A small image classifier, trained from scratch: arch vit.
Rows from block 2, named by matrix and row number. Rows with one number belong to one neuron. Each number is 200 + 20 x the weight over the matrix's rms, rounded and kept within 0 to 999. All counts start at 0.
# fc1: MLP up (model.blocks.2.mlp.fc1.weight, 768x192), inputs 128-191
# fc2: MLP down (model.blocks.2.mlp.fc2.weight, 192x768, transposed), outputs 128-191
fc1.388,198,199,205,191,225,204,204,231,218,181,196,213,213,181,163,203,210,209,208,179,205,215,205,179,215,230,235,220,217,180,186,201,196,223,187,207,202,183,217,181,200,220,187,196,210,217,219,219,185,208,203,198,197,187,204,202,203,207,186,193,197,191,178,208
fc1.389,238,196,196,229,218,217,202,196,206,185,221,192,208,217,174,226,199,171,170,215,174,157,223,212,171,174,205,249,204,234,198,237,194,218,206,191,188,232,217,204,166,171,191,210,136,213,230,209,196,215,226,204,210,192,204,214,234,216,220,213,197,208,206,174
fc1.390,206,183,213,175,201,188,190,186,222,197,209,206,187,212,163,190,187,201,200,201,210,172,205,197,204,199,217,169,191,222,213,227,196,167,185,235,200,208,207,179,164,200,209,197,197,203,179,225,190,218,180,174,184,195,227,213,208,215,193,208,201,191,180,199
fc1.391,224,199,202,205,184,215,200,200,208,204,222,198,209,223,185,190,203,189,203,218,197,209,191,184,211,204,237,211,201,184,177,199,204,199,171,196,216,187,198,182,191,200,194,189,174,183,194,212,212,195,167,189,215,205,194,205,221,202,204,208,168,198,192,189
fc1.392,216,208,213,175,193,187,204,196,191,215,196,219,181,203,215,216,197,208,214,204,175,219,225,215,200,194,213,190,233,140,177,185,196,203,194,213,183,186,191,203,172,227,193,237,202,194,202,223,178,226,206,173,215,200,209,182,199,180,207,223,214,214,214,228
fc1.393,196,162,217,222,236,221,210,196,221,217,215,206,240,221,147,208,199,183,200,204,201,222,193,212,209,202,210,200,214,190,196,190,195,204,172,203,210,201,198,194,240,165,203,229,197,204,181,229,207,181,179,231,197,203,200,177,223,197,216,223,200,194,189,190
fc1.394,208,193,208,207,207,197,224,171,205,222,187,232,193,215,226,217,190,225,210,223,200,228,190,182,216,217,205,229,221,217,215,210,188,266,236,213,176,211,161,188,194,216,173,181,190,171,215,143,208,200,220,205,218,177,207,183,191,193,195,219,197,183,182,205
fc1.395,194,266,189,205,229,211,257,211,161,183,199,214,189,180,177,208,189,169,186,213,208,184,277,213,188,211,197,208,218,133,193,191,226,202,186,191,234,192,187,197,204,167,199,163,194,208,161,170,181,172,207,235,223,220,199,155,196,202,231,215,187,166,212,153
fc1.396,199,198,202,193,200,199,197,213,208,228,234,233,197,213,224,210,200,186,183,192,195,172,225,220,216,202,181,182,246,214,203,201,206,189,204,239,207,209,170,206,226,166,181,244,178,234,212,263,222,202,160,208,214,195,211,195,188,187,202,171,179,167,186,206
fc1.397,215,197,185,198,192,223,170,227,213,220,216,182,212,194,223,173,182,194,198,203,198,194,195,197,179,193,219,202,191,187,208,187,245,180,202,234,202,218,176,232,180,173,194,152,255,218,171,199,226,236,224,238,206,219,174,225,175,185,194,182,204,226,184,190
fc1.398,183,242,186,193,201,190,190,210,204,194,207,213,185,202,205,215,213,194,186,205,187,192,191,207,196,220,190,186,208,185,192,180,203,185,185,181,194,220,197,205,195,200,198,209,210,195,217,211,192,192,214,209,208,175,193,211,169,191,219,224,195,203,201,199
fc1.399,201,214,224,229,176,208,202,191,176,202,201,220,193,174,166,220,187,183,191,226,180,203,193,146,190,174,202,250,130,165,191,237,188,229,190,215,195,150,169,210,172,152,225,199,192,221,232,163,218,210,159,228,213,204,183,196,190,215,208,270,178,222,200,205
fc1.400,165,240,192,175,236,216,169,192,205,242,165,212,176,212,219,222,203,200,206,198,241,206,187,210,184,154,188,199,156,218,204,209,236,193,254,246,217,210,187,159,252,233,237,202,182,258,206,260,194,194,200,219,221,188,235,213,179,170,183,178,200,184,208,226
fc1.401,176,224,198,187,187,234,169,200,203,208,259,189,206,191,193,184,214,218,217,197,189,203,216,187,203,235,197,180,240,180,196,213,170,190,164,194,176,229,209,220,173,179,212,190,189,203,199,229,161,171,210,240,219,187,204,173,216,204,194,150,198,186,182,212
fc1.402,217,204,216,175,186,195,169,208,199,202,207,215,197,208,244,216,187,215,206,171,234,212,186,203,207,178,215,172,179,127,197,181,234,231,222,220,233,163,244,200,171,166,186,220,232,220,198,226,174,204,201,112,189,192,200,209,202,201,225,128,206,183,210,182
fc1.403,187,183,177,201,194,186,175,203,210,189,183,166,209,209,196,195,195,193,231,214,226,186,163,168,201,206,197,200,195,219,220,210,212,228,169,214,175,192,229,210,196,181,177,176,201,196,197,229,219,227,195,199,192,193,211,194,175,200,225,223,178,209,214,230
fc1.404,211,216,202,178,188,204,219,196,193,196,188,176,215,195,176,193,206,211,203,232,198,191,169,214,193,175,197,218,198,185,191,200,193,225,175,209,154,195,203,200,196,221,218,175,196,190,194,201,180,168,195,180,198,228,221,214,176,214,187,192,199,205,183,209
fc1.405,214,206,222,236,210,199,199,206,163,195,187,203,179,167,213,197,194,226,204,207,230,205,186,214,224,252,205,194,186,182,222,201,228,218,196,212,216,209,241,199,193,173,193,243,195,180,236,239,201,210,238,163,206,226,228,171,210,198,200,168,209,194,212,177
fc1.406,199,164,210,221,229,183,187,195,169,184,214,197,189,184,183,189,203,213,208,182,227,204,186,196,195,207,221,164,219,214,184,214,170,187,208,186,196,175,204,199,238,169,207,237,190,191,196,199,209,202,180,178,198,201,197,171,199,187,194,191,230,185,184,205
fc1.407,235,170,206,146,215,238,218,206,182,202,195,173,190,166,214,206,185,230,184,194,186,173,236,238,220,218,216,168,227,229,247,206,236,168,240,210,198,198,193,172,181,184,238,204,213,204,207,210,186,185,175,222,185,223,188,172,244,223,238,217,230,219,203,213
fc1.408,186,189,187,224,166,194,223,193,203,192,174,209,211,233,206,231,181,179,207,206,166,202,206,200,202,165,176,209,185,142,198,204,226,204,253,200,204,148,222,221,192,192,203,173,203,178,198,178,216,205,208,181,184,195,194,205,175,183,211,155,172,215,192,199
fc1.409,207,202,211,200,199,219,210,167,180,180,249,187,224,193,166,223,223,185,188,196,188,186,222,188,186,200,201,213,210,201,192,217,214,156,195,174,201,244,206,159,174,181,212,230,203,210,190,173,172,250,178,203,201,172,168,199,212,206,224,219,204,187,183,205
fc1.410,235,235,215,219,196,210,196,240,184,159,206,174,202,175,212,198,191,221,183,204,171,168,195,167,234,196,198,221,211,201,222,149,189,192,210,239,233,182,158,150,215,221,214,220,225,233,213,182,205,226,235,210,262,222,193,213,218,190,196,181,230,186,203,210
fc1.411,187,202,203,183,202,196,209,202,195,175,181,224,180,215,186,233,218,221,209,209,200,193,204,205,220,187,179,218,210,210,178,200,204,177,179,186,171,202,203,207,198,187,227,225,195,218,194,206,170,218,231,209,222,193,196,182,210,171,220,170,196,209,213,211
fc1.412,213,184,224,229,188,193,216,193,189,203,227,175,207,171,223,226,190,197,192,160,193,218,212,226,223,191,205,210,198,203,182,216,201,195,224,200,158,185,201,225,196,192,206,197,212,217,178,168,208,220,190,224,198,192,190,227,219,223,185,210,205,184,205,185
fc1.413,218,180,215,214,189,202,176,211,189,235,185,179,196,175,205,226,240,202,207,211,181,170,167,201,194,195,205,212,214,191,187,216,205,188,213,228,210,238,180,206,209,179,198,210,196,198,212,201,235,180,193,234,225,199,197,230,175,169,163,192,199,240,203,221
fc1.414,191,185,206,208,200,207,204,217,184,204,186,168,222,165,212,216,196,225,225,202,209,203,212,204,221,219,179,221,196,170,190,216,212,182,221,203,164,179,205,210,207,189,202,193,212,193,200,223,211,207,212,170,211,191,169,185,234,174,223,174,179,237,196,184
fc1.415,196,245,230,216,221,197,148,189,230,195,206,206,212,239,205,224,206,212,176,206,243,186,199,231,206,221,188,219,193,231,191,213,214,208,238,225,204,197,180,215,184,233,191,175,221,194,207,197,181,183,225,194,198,185,218,200,204,201,225,159,180,200,197,167
fc1.416,192,204,189,216,214,167,156,191,186,201,179,183,214,211,173,210,202,214,218,177,180,199,184,185,217,227,194,225,207,239,195,190,208,186,226,192,189,224,197,197,191,164,213,184,222,198,191,253,208,205,227,219,187,206,182,205,209,190,165,156,196,178,213,235
fc1.417,177,187,196,205,167,194,208,216,200,191,198,186,199,212,196,225,185,186,205,216,210,191,190,201,184,203,193,209,203,198,188,225,207,176,214,212,198,205,172,203,207,225,181,177,201,163,200,197,218,216,197,182,210,209,189,185,180,226,216,176,199,195,211,204
fc1.418,208,176,208,161,210,179,183,214,193,199,211,219,222,228,187,157,193,213,184,206,213,199,167,199,215,199,223,200,220,225,209,205,179,222,213,191,206,233,200,206,220,180,186,191,223,202,179,230,169,201,238,200,195,169,206,195,167,191,230,205,167,180,190,196
fc1.419,205,211,220,205,169,213,192,187,180,208,216,210,194,225,195,233,213,182,189,208,187,167,187,193,212,172,175,199,183,193,188,216,202,178,198,228,203,219,223,187,206,176,222,188,225,203,213,199,196,209,184,267,185,210,210,194,190,213,191,153,193,187,191,176
fc1.420,196,218,217,177,168,180,207,203,203,203,219,214,186,197,205,228,200,213,175,178,209,207,183,227,196,198,227,207,227,200,184,199,204,200,208,228,196,215,206,204,211,218,203,202,177,198,209,229,196,200,177,194,194,198,193,215,203,201,174,233,205,198,224,212
fc1.421,220,227,184,215,236,211,209,174,194,179,208,207,192,227,174,216,209,175,189,215,192,227,212,204,201,207,199,195,179,224,169,208,236,225,193,197,179,204,192,214,224,209,200,196,162,227,191,209,202,192,191,187,181,200,188,248,219,212,197,189,202,238,195,172
fc1.422,217,183,221,183,189,166,170,202,236,220,181,211,190,211,162,166,224,246,177,205,195,164,205,191,180,224,197,174,201,213,176,199,203,186,229,225,191,227,189,208,168,254,196,219,218,153,216,182,209,244,172,209,202,224,181,192,185,195,212,193,191,183,214,151
fc1.423,199,212,214,200,202,207,206,212,222,219,233,205,185,220,231,227,199,185,199,193,180,196,217,202,204,227,173,196,215,193,205,203,196,214,170,220,195,186,239,186,192,185,193,169,170,195,217,221,222,200,213,227,207,200,188,206,210,218,218,191,178,198,206,237
fc1.424,212,219,208,166,207,189,195,216,203,162,210,203,198,191,171,209,188,156,189,199,220,201,248,171,222,224,193,197,216,173,213,187,214,164,172,179,200,203,223,226,194,204,189,192,183,218,208,184,175,177,257,220,200,227,180,179,171,202,216,197,199,175,201,180
fc1.425,202,230,207,190,202,186,212,187,207,193,217,221,204,213,214,220,190,214,205,204,199,192,208,220,183,209,193,208,203,187,190,173,212,238,208,191,214,231,179,198,189,196,184,196,165,202,187,169,190,200,196,210,208,202,213,201,204,226,202,183,195,180,235,199
fc1.426,182,205,227,208,204,195,201,221,208,194,172,209,206,188,217,189,237,170,211,227,199,201,223,215,207,203,182,149,221,197,213,210,228,174,219,227,192,241,217,193,225,195,217,230,202,206,191,233,188,201,225,196,197,238,190,218,206,165,221,194,197,214,179,227
fc1.427,197,237,211,146,198,192,207,178,175,199,201,190,206,188,200,227,186,194,222,224,187,186,214,203,213,183,217,162,176,211,199,225,181,203,198,186,174,205,196,224,218,229,210,191,158,219,207,218,208,197,185,180,191,184,195,229,171,191,200,170,197,211,190,207
fc1.428,170,219,195,212,191,208,224,217,220,238,179,198,208,215,194,200,226,189,186,198,194,207,184,214,168,208,187,238,209,180,189,192,200,221,175,235,176,237,230,198,184,202,199,170,224,190,204,201,196,208,179,200,225,203,198,222,193,210,197,192,193,187,226,209
fc1.429,173,212,212,203,243,253,213,210,216,186,192,179,194,161,209,218,212,203,186,226,183,181,191,228,191,215,176,209,178,188,234,206,205,196,214,198,199,221,203,166,243,225,230,206,230,211,198,205,204,213,187,159,224,197,234,220,196,142,191,172,164,180,204,213
fc1.430,191,174,221,192,203,230,191,188,216,197,208,198,197,214,198,191,220,204,217,197,194,216,190,236,218,195,224,202,164,220,218,200,204,197,198,176,217,169,217,212,221,215,174,214,194,175,208,200,205,197,216,196,203,193,168,187,197,215,181,211,195,187,214,201
fc1.431,191,199,216,200,173,155,178,177,182,215,192,211,179,178,203,209,190,197,205,187,183,191,206,200,190,186,200,208,154,219,187,194,181,211,223,199,214,197,229,188,207,187,191,176,140,221,198,198,190,195,203,192,214,173,219,193,212,204,175,156,231,242,222,188
fc1.432,218,206,201,175,193,229,186,187,193,196,221,198,201,171,211,212,196,170,213,189,203,203,191,191,211,198,180,199,201,214,211,221,213,211,164,225,184,206,208,188,204,235,196,207,214,215,225,172,201,185,258,179,209,204,183,201,216,201,179,179,204,163,188,205
fc1.433,192,218,199,141,228,237,183,221,189,215,221,174,179,192,211,196,202,199,212,198,199,225,214,192,203,177,225,200,220,199,218,182,198,192,201,211,227,196,223,211,213,166,197,201,194,223,197,189,197,212,223,204,198,204,214,188,182,202,198,197,192,181,176,195
fc1.434,221,200,201,223,197,195,223,223,231,198,214,211,211,214,204,217,198,188,203,212,180,159,196,197,189,191,212,229,203,171,207,189,193,179,223,172,166,221,187,211,179,190,205,228,185,217,208,206,195,239,186,208,162,194,175,175,182,200,199,210,228,192,190,186
fc1.435,180,202,226,213,221,181,210,206,217,224,156,173,202,203,197,198,192,194,175,184,175,228,202,210,183,181,211,184,198,239,189,192,206,220,233,218,192,180,181,179,207,198,164,175,200,233,199,202,194,219,222,212,188,197,200,189,188,205,219,156,212,231,195,212
fc1.436,243,213,206,204,190,230,200,202,152,188,136,174,182,215,205,208,197,189,187,177,194,190,184,188,220,176,205,209,167,162,206,185,206,202,226,217,189,209,151,181,182,156,248,173,198,229,192,196,199,220,263,254,173,185,165,174,185,200,228,205,216,195,219,149
fc1.437,192,217,215,194,195,189,180,176,192,183,208,205,212,184,223,240,185,177,208,209,210,193,197,188,211,192,196,195,189,192,213,192,181,200,195,187,183,206,188,203,218,198,188,214,256,186,208,205,212,164,203,192,220,215,189,205,189,172,167,165,144,197,235,192
fc1.438,233,177,195,219,223,188,196,212,187,184,204,196,202,207,186,223,197,135,166,197,189,217,196,215,186,149,199,195,193,256,199,182,200,253,188,212,234,195,185,187,221,205,202,218,193,198,217,218,234,174,200,212,212,203,145,222,166,192,197,175,212,235,206,182
fc1.439,221,201,201,202,163,196,176,178,222,210,213,191,191,192,204,188,185,174,191,207,209,212,196,176,214,189,201,163,215,216,201,219,189,176,194,209,199,192,201,220,154,194,228,192,151,178,201,231,198,223,222,227,208,168,195,183,184,204,213,252,184,251,207,188
fc1.440,188,216,195,212,216,229,161,215,193,205,191,187,182,190,196,179,210,189,179,218,217,204,216,209,187,208,214,183,215,201,206,207,185,212,192,226,202,211,188,189,179,175,231,200,196,198,174,226,230,204,223,233,191,193,187,201,175,194,206,212,169,199,202,214
fc2.388,200,192,207,191,209,208,179,211,166,199,216,210,217,189,196,193,207,183,200,198,188,226,178,205,180,188,171,194,197,204,178,194,207,205,187,193,199,198,223,213,197,201,202,186,213,203,208,206,193,213,205,209,197,199,217,205,188,191,232,227,203,217,194,170
fc2.389,161,188,202,207,218,173,188,191,194,174,212,220,208,186,206,208,205,206,234,197,209,191,220,202,234,198,224,180,195,198,171,174,243,186,268,214,202,207,219,193,238,232,161,231,227,217,185,187,195,215,208,168,204,197,197,177,203,231,184,213,211,180,194,215
fc2.390,185,170,212,211,192,159,218,206,186,184,197,211,225,209,237,199,213,208,211,189,200,182,196,206,173,206,223,220,207,223,191,192,215,206,179,199,188,202,199,207,208,166,202,191,201,191,192,190,215,182,189,191,191,190,198,227,188,189,210,212,188,199,187,196
fc2.391,205,206,213,222,229,197,202,209,179,196,190,192,194,193,201,215,210,166,207,190,191,196,207,186,196,214,182,213,210,200,226,190,214,186,215,190,191,199,176,205,193,214,215,214,179,208,194,219,224,197,185,178,211,204,185,232,188,203,184,200,191,187,192,179
fc2.392,186,205,214,241,181,168,157,159,211,187,210,206,219,186,227,162,170,193,232,183,199,220,182,219,164,210,166,236,197,197,192,174,227,229,224,185,169,211,197,233,204,179,201,208,180,196,200,216,196,196,209,240,151,199,195,249,174,205,203,230,171,199,204,204
fc2.393,201,224,204,199,195,210,206,195,185,195,181,214,204,183,230,192,206,210,209,181,198,206,202,197,193,198,205,191,213,212,195,180,174,160,212,221,202,190,211,176,204,233,203,212,216,197,213,208,225,198,183,194,197,195,188,199,193,191,181,210,199,206,180,222
fc2.394,208,216,191,152,183,218,231,213,202,218,207,156,199,242,184,212,234,208,243,186,188,179,214,169,226,179,185,209,223,217,218,183,231,222,197,184,183,222,228,220,228,227,176,183,204,204,180,211,189,150,179,259,215,228,204,212,205,201,170,203,201,216,200,163
fc2.395,233,171,171,197,215,230,181,163,218,180,200,161,233,191,223,185,234,189,243,145,189,207,162,178,194,165,225,196,217,247,207,209,182,182,227,205,208,182,184,193,222,185,189,215,181,192,210,226,211,187,181,190,170,200,192,193,168,197,166,246,192,205,191,258
fc2.396,223,199,197,253,261,196,179,206,277,193,206,187,205,168,171,247,167,192,206,195,183,176,201,216,136,213,155,219,222,273,168,225,124,159,208,212,206,218,224,181,191,168,205,226,198,218,210,186,223,201,200,182,204,200,220,209,239,208,183,272,179,205,199,181
fc2.397,199,175,205,208,225,191,186,183,202,198,199,188,193,226,203,213,203,200,227,189,200,192,216,195,170,189,195,189,212,190,168,194,171,179,177,186,193,135,218,192,213,207,203,240,177,218,174,217,175,168,215,206,182,208,217,181,208,231,206,183,183,195,213,199
fc2.398,222,174,205,201,184,188,187,186,208,212,213,191,230,211,184,191,221,238,206,183,196,217,189,200,226,202,197,199,196,193,222,213,160,200,216,207,222,199,184,208,177,206,210,225,210,200,211,216,205,227,208,162,211,214,204,193,207,186,198,178,219,196,193,202
fc2.399,176,177,209,207,160,191,249,173,192,131,196,190,227,213,193,224,243,200,205,197,199,200,200,163,283,188,205,191,229,135,208,175,253,167,214,185,224,189,215,213,220,236,177,198,200,173,181,243,184,238,209,212,204,206,217,191,160,182,161,191,206,209,178,219
fc2.400,208,149,215,210,177,157,227,195,194,189,202,186,130,214,223,215,197,198,236,206,199,192,229,221,261,220,194,195,206,192,184,214,220,202,176,200,215,188,216,196,236,221,208,180,177,180,205,141,212,194,189,218,222,221,201,181,212,202,219,168,190,204,217,247
fc2.401,236,182,213,214,200,141,214,214,206,221,197,192,169,206,195,189,209,191,218,171,200,215,206,186,208,170,178,216,183,185,221,214,229,216,210,212,179,181,186,222,226,176,185,174,248,219,211,217,210,191,175,205,181,221,211,205,213,186,205,160,192,192,200,191
fc2.402,153,188,221,213,218,165,224,234,199,184,166,167,147,185,212,180,185,237,192,208,210,193,204,210,226,217,215,239,194,221,207,186,178,224,213,188,192,186,171,202,196,174,153,193,191,219,189,225,221,196,159,205,181,212,196,188,164,202,165,211,172,217,204,239
fc2.403,187,184,191,199,171,187,216,198,208,209,210,200,181,223,196,198,202,179,209,185,201,184,212,217,207,212,173,211,212,194,219,214,209,193,179,194,184,186,200,196,189,218,217,164,156,209,190,196,209,183,212,198,217,226,182,201,202,204,198,197,227,218,210,200
fc2.404,191,177,240,204,208,195,186,211,201,197,215,215,190,204,200,216,200,241,210,212,192,192,181,199,228,187,213,202,220,208,193,215,214,198,213,195,210,190,212,196,225,186,183,212,186,209,199,211,200,201,197,219,214,208,196,218,185,202,188,202,198,189,199,181
fc2.405,212,201,192,150,184,158,212,201,213,179,203,206,207,211,158,194,203,216,189,183,181,178,189,241,170,203,195,173,187,208,182,162,205,204,180,200,214,172,185,200,178,182,162,161,230,207,189,223,181,168,225,202,168,183,207,218,195,222,195,164,259,191,200,188
fc2.406,202,233,196,174,206,227,187,224,213,181,194,219,198,218,191,221,211,198,214,198,205,178,209,188,198,232,199,217,207,219,198,182,201,217,194,198,191,179,210,199,170,201,191,177,180,196,201,221,185,194,183,191,193,196,207,222,173,206,231,221,185,225,179,203
fc2.407,180,240,191,206,203,178,200,198,191,204,222,224,204,207,162,193,171,214,181,201,221,210,189,191,188,221,191,213,217,178,158,205,197,213,193,188,222,203,176,165,169,174,190,215,205,195,190,220,211,206,204,196,176,187,202,235,188,199,176,243,173,197,235,157
fc2.408,204,200,188,185,204,180,184,199,173,222,192,196,187,181,210,173,215,196,229,205,220,214,196,189,219,185,231,155,225,187,197,222,182,208,138,200,196,213,207,238,200,199,136,213,212,217,214,204,180,208,196,196,186,196,205,180,238,201,189,194,202,206,234,187
fc2.409,193,200,203,249,186,182,189,193,196,213,214,206,169,176,211,201,212,193,177,233,208,222,185,195,216,187,197,186,195,189,195,174,198,197,199,201,180,202,240,239,204,241,204,182,184,206,199,198,233,181,192,185,184,209,190,204,202,210,201,170,193,194,206,195
fc2.410,161,169,204,194,198,241,145,227,194,186,202,185,155,211,170,215,193,194,173,194,217,188,192,217,244,221,194,183,170,179,171,204,225,203,176,184,210,192,200,189,163,213,159,227,172,210,208,220,217,227,201,213,179,201,186,171,197,202,244,202,246,200,193,142
fc2.411,201,203,197,205,203,198,191,167,165,215,178,185,207,192,203,202,225,212,198,187,188,204,206,201,176,206,196,188,197,182,211,170,237,196,218,209,211,207,196,186,217,196,191,178,186,191,202,221,199,204,232,189,198,186,191,207,217,199,204,203,209,188,217,202
fc2.412,178,221,198,194,197,208,198,229,185,213,169,202,215,208,193,201,202,204,215,204,215,194,176,199,216,199,223,202,216,182,212,226,175,203,183,209,226,216,196,218,206,207,206,219,218,204,198,203,224,205,184,219,227,176,189,203,193,173,201,178,166,237,190,220
fc2.413,150,203,212,191,199,241,226,194,209,199,200,232,172,222,190,188,201,210,166,196,234,201,189,195,220,194,177,230,211,173,194,203,233,203,226,242,171,197,215,191,228,175,232,183,174,192,200,186,193,229,228,220,192,225,222,190,217,226,226,170,199,178,200,247
fc2.414,199,249,191,208,173,197,193,202,204,186,183,212,204,215,165,220,207,227,203,204,202,204,205,197,164,208,191,200,181,207,202,181,187,204,203,193,204,234,220,194,204,221,186,210,203,213,204,203,174,244,212,219,209,197,199,224,169,206,166,207,204,191,219,207
fc2.415,189,175,192,186,225,196,237,201,198,210,187,179,168,212,204,181,198,207,196,211,183,201,220,189,202,203,191,182,211,180,195,179,207,219,189,174,214,207,174,205,224,148,221,210,202,186,193,199,209,221,223,198,199,193,205,174,205,226,216,179,201,195,220,227
fc2.416,187,188,182,227,188,218,248,160,222,193,215,175,221,212,240,159,215,180,230,202,211,232,199,177,219,189,207,210,193,169,206,211,172,195,153,197,177,208,165,210,222,219,213,195,167,194,218,165,205,213,220,176,162,202,209,182,232,194,213,203,201,187,213,206
fc2.417,214,201,218,196,211,206,184,194,211,208,185,202,166,199,180,204,179,184,202,181,184,181,178,189,189,201,210,219,207,191,197,199,193,224,215,204,207,205,212,193,193,190,202,211,219,206,205,243,159,182,196,183,203,216,198,204,216,214,207,195,188,207,210,199
fc2.418,185,202,196,194,196,215,195,212,188,230,217,181,205,183,206,182,221,191,151,188,202,201,216,206,154,213,202,178,213,182,199,189,186,186,194,199,206,212,177,187,183,213,216,207,161,202,210,213,263,174,177,193,213,208,222,200,221,203,205,188,208,231,200,231
fc2.419,189,202,230,218,184,170,171,213,204,201,153,166,195,225,212,189,187,184,221,162,207,214,199,208,222,217,178,204,202,207,205,208,218,204,207,171,221,184,204,208,190,181,212,200,178,185,211,214,194,192,229,208,209,206,192,185,182,195,196,184,230,196,203,226
fc2.420,206,203,206,190,190,209,191,202,182,227,195,205,202,193,184,205,191,182,224,196,190,211,203,189,191,206,206,226,197,206,186,188,208,183,189,192,194,203,192,217,203,203,194,181,203,197,202,203,185,185,193,204,209,186,188,229,189,203,212,206,198,187,197,167
fc2.421,202,184,172,184,201,198,212,216,196,227,191,192,183,177,194,202,186,197,204,187,210,189,207,185,184,191,203,209,207,195,200,169,209,200,225,211,204,221,223,193,183,192,178,207,214,202,190,198,223,224,213,197,210,203,214,154,203,208,175,224,190,177,210,223
fc2.422,202,207,189,258,184,212,219,200,229,208,208,179,222,183,195,241,226,207,181,197,165,212,192,208,205,225,191,173,203,175,192,207,189,166,183,223,225,244,201,213,176,195,222,194,170,231,203,143,212,182,194,232,207,194,211,221,168,188,237,141,227,205,210,221
fc2.423,158,198,207,230,170,218,218,173,203,162,202,192,207,209,191,218,179,211,202,200,208,171,189,208,203,194,225,200,207,216,222,157,252,198,243,199,179,197,219,200,199,191,206,221,189,202,204,211,189,197,214,190,169,201,217,197,181,207,197,178,237,200,197,205
fc2.424,182,194,182,189,170,173,260,213,212,206,173,189,171,203,172,194,197,196,212,179,227,203,185,231,164,187,217,212,236,210,186,172,197,202,236,205,209,252,187,173,175,181,211,144,178,197,217,203,214,208,206,231,220,198,196,159,200,184,184,185,201,210,204,181
fc2.425,207,219,166,166,179,211,192,199,195,189,210,196,197,191,198,198,182,179,214,194,199,184,193,185,194,212,205,249,195,224,190,174,186,201,165,194,201,208,217,193,215,222,231,190,188,208,191,204,228,176,204,165,214,214,190,191,192,187,223,216,200,195,208,165
fc2.426,211,222,163,158,180,162,219,167,189,222,206,201,181,175,178,196,179,200,195,206,194,185,220,213,206,171,179,219,196,232,215,222,154,183,185,199,190,178,225,193,215,199,158,168,182,181,199,208,228,191,202,225,152,236,215,199,190,173,218,210,169,207,223,235
fc2.427,170,200,212,187,200,160,195,238,204,180,192,196,161,178,164,191,191,189,223,200,204,209,209,187,176,200,215,202,194,189,204,185,180,190,210,204,226,182,244,188,207,204,182,186,193,194,198,190,213,197,207,217,219,200,224,218,205,176,199,154,196,180,191,194
fc2.428,207,196,197,214,235,190,196,210,185,201,209,229,216,202,206,247,202,187,223,202,190,217,213,190,209,197,200,171,179,200,220,187,202,176,210,192,183,223,216,198,214,203,180,174,201,193,195,187,193,192,173,184,204,212,207,168,210,207,209,215,183,214,186,230
fc2.429,192,229,187,202,194,197,185,220,177,209,219,204,162,215,222,211,186,173,207,218,188,207,179,198,199,209,229,200,227,196,211,165,146,145,149,189,209,207,207,148,216,177,175,208,207,210,199,196,190,199,193,216,235,189,191,166,176,207,217,200,216,209,190,194
fc2.430,224,208,193,178,202,196,208,194,154,209,205,191,253,184,195,191,236,218,184,199,212,205,194,215,209,205,187,224,193,210,220,179,174,153,195,193,210,208,222,208,187,218,216,174,173,185,190,195,190,213,175,198,221,189,200,190,189,189,190,228,160,182,196,216
fc2.431,203,168,215,211,228,195,196,202,177,219,188,223,182,223,223,193,190,197,201,221,203,221,203,211,227,227,189,171,212,174,214,190,243,196,213,162,244,204,232,215,208,206,165,193,207,204,209,197,211,201,196,188,187,176,202,141,189,214,211,198,185,188,189,211
fc2.432,208,214,235,210,181,212,198,197,179,199,205,225,177,210,223,203,221,202,185,196,196,199,204,196,222,208,205,205,174,196,195,165,194,229,208,200,189,191,174,178,195,183,188,176,195,202,191,219,197,210,175,195,228,187,190,197,217,211,216,181,206,190,177,229
fc2.433,190,204,199,233,222,198,238,183,198,195,197,208,208,222,221,218,214,210,207,211,193,195,226,225,217,215,195,192,213,185,175,210,244,205,185,213,211,218,201,194,216,210,191,209,183,198,204,223,222,188,194,205,194,206,206,205,201,205,170,224,190,209,212,191
fc2.434,212,232,193,228,220,238,218,225,183,189,209,202,215,197,183,198,216,253,216,208,190,189,178,230,194,161,215,209,195,209,202,209,197,208,194,200,181,191,213,192,129,211,196,209,191,200,218,188,184,176,190,214,206,180,187,192,178,192,221,215,214,192,185,199
fc2.435,172,227,214,209,159,235,207,206,188,226,195,219,214,189,182,191,191,212,210,214,216,200,188,168,191,161,187,196,223,234,226,185,188,209,172,178,215,189,171,177,209,196,234,184,211,189,215,225,196,183,168,189,190,237,203,239,202,210,188,196,225,177,199,183
fc2.436,185,183,186,233,177,167,253,198,188,198,181,201,244,191,212,182,226,221,224,190,195,202,185,201,217,188,191,174,211,195,187,205,182,172,164,239,220,173,205,190,203,222,161,172,197,204,203,187,168,240,195,167,197,210,203,217,210,194,154,206,217,194,189,216
fc2.437,213,186,210,199,194,213,225,204,197,219,211,206,199,204,174,211,178,204,217,206,208,194,188,204,191,224,210,199,205,194,179,231,209,207,190,213,212,198,177,186,175,212,212,199,190,207,207,200,182,204,191,205,201,180,199,185,188,207,225,213,212,186,186,201
fc2.438,173,189,173,217,140,230,206,198,225,195,189,225,240,192,198,204,200,200,213,194,197,194,192,183,205,168,230,202,168,232,228,217,160,184,243,183,185,209,215,184,188,236,172,221,226,223,183,195,205,218,203,190,220,216,196,189,181,181,185,253,216,216,227,246
fc2.439,224,181,170,164,251,136,195,175,195,223,200,244,160,201,222,177,200,195,166,182,232,165,233,193,236,174,226,205,202,226,208,205,198,192,199,191,199,164,226,198,209,227,208,117,193,196,209,195,239,162,213,263,252,218,205,251,237,199,183,184,191,199,198,240
fc2.440,233,171,192,167,191,194,210,195,209,220,207,216,209,196,195,207,204,234,239,187,218,179,215,188,216,186,187,219,190,196,216,208,215,215,194,180,191,180,191,205,195,208,203,185,203,190,211,211,168,198,160,189,225,204,218,188,208,195,207,187,201,213,191,195